A small spectrogram autoencoder, trained from scratch.
Model: 3M parameters, encoder norm batchnorm.
Training: adamw at rate 0.0041, batches of 128.
Data: 26041 training examples, 31.0 epochs.
Rows from block 11 of the encoder of a small spectrogram autoencoder, named by matrix and row number. Each number is 200 + 20 x the weight over its row's rms, rounded and kept within 0 to 999. All counts start at 0.
Before each channel's rows are labels from the 100 clips, of 14976, where the channel reaches its highest value: "lies over" is the class under the peak. Only what is clearly more common there than usual is listed. The data: short made-up English sentences, spoken by a formant synthesiser in many voices.
# conv: pointwise conv (encoder.blocks.11.conv.weight, 192x96x1x1), inputs 0-95

lies over: silence
conv.73,201,217,214,174,225,202,197,198,192,196,172,186,238,209,164,158,179,164,198,194,192,222,227,192,190,229,216,189,181,205,179,196,192,183,204,167,206,197,166,202,213,209,198,188,221,197,238,197,198,196,218,207,205,204,207,220,182,259,209,196,213,170,209,206,192,210,194,122,152,221,182,217,194,204,200,217,185,209,228,205,206,206,184,208,239,186,216,190,190,175,187,218,198,196,199,198

lies over: /s/
conv.138,193,196,195,207,210,201,198,210,169,172,209,242,167,221,223,241,184,202,148,198,187,203,274,220,214,215,190,189,206,206,206,187,188,215,214,186,193,187,233,219,186,188,204,209,152,190,192,200,195,189,205,207,205,187,240,214,210,172,216,201,211,201,198,200,175,226,191,190,186,196,194,241,153,211,183,187,180,201,181,204,200,220,172,217,200,221,213,218,194,159,190,197,184,192,203,223

lies over: /s/
conv.152,249,217,167,226,193,215,152,178,214,199,202,156,195,199,194,205,206,201,184,194,196,177,217,198,184,189,199,209,222,195,194,210,177,209,174,241,196,214,203,187,194,203,181,191,197,182,215,200,222,178,176,223,173,213,176,176,204,195,215,162,190,220,215,191,243,216,197,236,226,199,177,187,196,246,203,197,196,175,220,219,209,209,215,194,157,199,203,178,198,159,196,169,208,211,201,161

lies over: /s/
conv.130,183,196,205,238,223,197,207,200,205,196,167,218,194,173,166,205,230,247,216,197,184,179,259,201,179,200,196,186,218,168,173,181,163,198,168,205,165,203,170,199,211,214,211,202,191,194,193,207,226,209,192,202,219,214,212,243,185,190,218,175,213,194,206,226,187,203,193,196,198,174,193,209,179,206,185,168,193,172,186,216,193,193,188,226,177,232,246,226,176,174,183,203,187,197,192,195

lies over: silence
conv.21,161,172,176,185,213,197,199,223,193,201,195,185,177,212,213,184,213,206,185,183,211,193,208,230,204,209,217,189,193,187,184,208,195,173,187,186,160,213,225,215,207,197,223,200,190,181,205,180,166,231,229,194,279,190,209,205,197,207,196,188,218,203,186,206,176,217,187,269,167,192,198,175,187,193,201,184,226,187,201,194,206,208,205,195,207,224,177,213,257,191,181,201,183,207,225,206

lies over: silence
conv.158,184,197,219,216,190,180,199,195,194,218,204,198,209,172,207,180,237,143,183,185,163,205,181,174,202,187,199,157,196,198,169,220,184,185,185,176,197,203,207,209,206,222,208,201,206,190,205,160,181,198,210,183,223,185,203,191,196,185,193,193,239,206,214,199,164,183,186,208,160,178,193,192,191,171,218,170,178,187,204,205,221,199,207,210,180,260,206,201,169,175,154,206,177,198,210,234

lies over: silence
conv.11,161,188,209,188,199,167,233,219,179,183,199,209,202,209,234,195,201,189,223,204,197,198,210,214,189,165,179,189,168,201,196,216,176,179,234,193,194,199,234,208,193,208,202,212,205,180,194,190,194,249,251,212,238,178,191,210,167,205,223,206,224,203,195,218,179,255,192,194,185,179,218,249,216,208,204,197,197,217,204,175,214,173,169,219,215,223,197,220,198,208,193,217,180,192,205,234

lies over: /t/
conv.129,194,201,198,200,186,212,218,186,186,214,205,195,218,209,204,181,204,212,236,176,202,171,178,227,197,213,201,181,216,187,205,214,199,169,193,181,142,212,177,205,212,200,247,210,212,145,218,170,188,230,243,202,243,197,184,207,197,206,200,167,182,184,202,201,174,171,185,223,166,185,197,186,219,217,211,207,245,219,202,215,204,203,214,194,212,227,204,189,185,227,186,235,173,208,197,191

lies over: /t/
conv.9,165,189,204,208,173,176,201,178,194,205,211,156,188,163,237,191,184,177,217,215,210,205,257,199,196,180,180,198,190,170,212,219,213,204,216,200,223,190,219,208,203,198,217,185,198,193,178,195,182,191,209,234,203,181,166,184,211,206,219,183,195,165,221,206,162,181,170,196,185,213,203,214,200,192,234,202,200,180,171,187,213,167,193,216,179,230,227,215,175,191,199,205,174,205,196,256

lies over: silence
conv.177,190,223,172,194,212,208,217,194,185,195,210,197,168,194,183,192,215,169,183,145,201,205,205,233,205,212,190,174,174,211,177,190,189,173,211,139,179,200,199,207,206,190,247,198,188,170,186,189,189,236,276,186,218,191,179,209,210,205,210,205,211,209,209,177,187,218,198,211,168,195,215,207,199,215,201,204,238,210,196,210,209,216,190,185,202,232,209,218,230,184,204,186,197,193,174,214

lies over: /i/
conv.155,123,213,208,228,180,235,185,169,191,214,185,194,179,205,248,197,169,194,203,193,201,196,197,192,169,188,183,198,218,181,202,193,214,201,221,189,180,181,225,206,188,209,216,176,193,160,191,193,172,204,211,178,180,207,173,197,212,203,219,199,198,222,198,230,166,199,217,177,157,177,204,209,189,177,223,200,209,208,188,194,240,187,207,208,223,193,203,213,151,196,202,193,167,200,209,215

lies over: /s/
conv.88,235,196,192,203,213,216,198,206,224,198,197,185,205,178,154,195,192,239,173,194,209,198,221,183,181,201,181,210,200,209,181,216,175,197,165,203,173,211,204,205,205,188,193,176,186,185,176,205,239,178,170,205,187,201,181,267,225,186,190,186,205,199,198,199,228,205,206,207,207,165,193,161,208,237,208,192,206,191,192,188,233,215,209,186,129,207,195,181,182,198,199,167,186,212,210,189

lies over: /ɝ/
conv.37,138,187,196,191,223,207,217,216,198,211,211,183,178,204,245,193,170,212,207,163,207,183,216,209,205,211,200,183,218,207,196,194,218,189,202,174,197,207,271,210,196,207,208,206,191,183,190,171,195,189,199,196,238,186,173,181,187,195,180,209,208,200,181,197,180,158,200,182,199,171,187,185,211,185,225,196,220,228,172,197,213,201,177,208,209,232,228,196,153,219,163,185,194,208,217,218

lies over: silence
conv.15,167,209,164,215,203,169,188,217,177,217,213,218,193,202,197,193,207,214,169,157,211,193,195,241,191,184,195,188,168,197,185,186,177,186,178,177,170,215,232,202,224,200,221,184,191,180,191,191,166,204,241,206,264,163,184,233,203,177,180,198,201,206,205,204,192,189,179,241,190,198,191,172,207,231,206,194,216,229,204,208,188,202,216,197,174,236,216,201,186,205,172,212,190,191,195,207

lies over: /s/
conv.54,210,188,166,226,197,178,200,219,194,180,193,229,164,215,188,197,162,223,174,205,167,164,234,212,269,182,171,226,187,207,191,202,187,219,183,205,176,217,229,208,203,167,198,205,193,190,192,220,198,156,164,192,203,187,225,210,207,169,175,217,194,185,188,208,195,190,232,231,232,193,189,194,196,212,186,206,205,202,193,209,191,209,186,194,195,187,222,161,207,187,198,163,206,193,199,190

lies over: /s/
conv.180,189,203,216,182,200,188,208,188,196,211,202,176,191,197,210,199,206,195,205,186,210,197,346,201,206,191,198,197,256,201,209,211,200,212,200,201,195,187,197,204,209,180,198,215,210,194,185,195,195,209,194,188,199,189,203,200,199,204,203,191,209,183,200,168,195,186,201,211,192,206,208,196,201,213,206,203,211,196,206,197,199,193,176,180,202,206,202,199,200,125,197,203,190,204,208,209

lies over: /s/
conv.163,203,166,214,226,196,215,204,222,194,214,216,207,211,192,191,189,219,227,230,203,196,205,232,186,193,188,193,193,220,192,174,218,139,208,153,204,180,190,159,222,182,186,197,207,193,192,201,199,197,192,201,216,179,213,197,192,201,199,210,153,182,186,207,201,207,176,201,231,187,223,196,203,157,215,201,180,186,167,192,212,224,177,229,217,192,178,179,220,172,134,195,172,189,215,203,184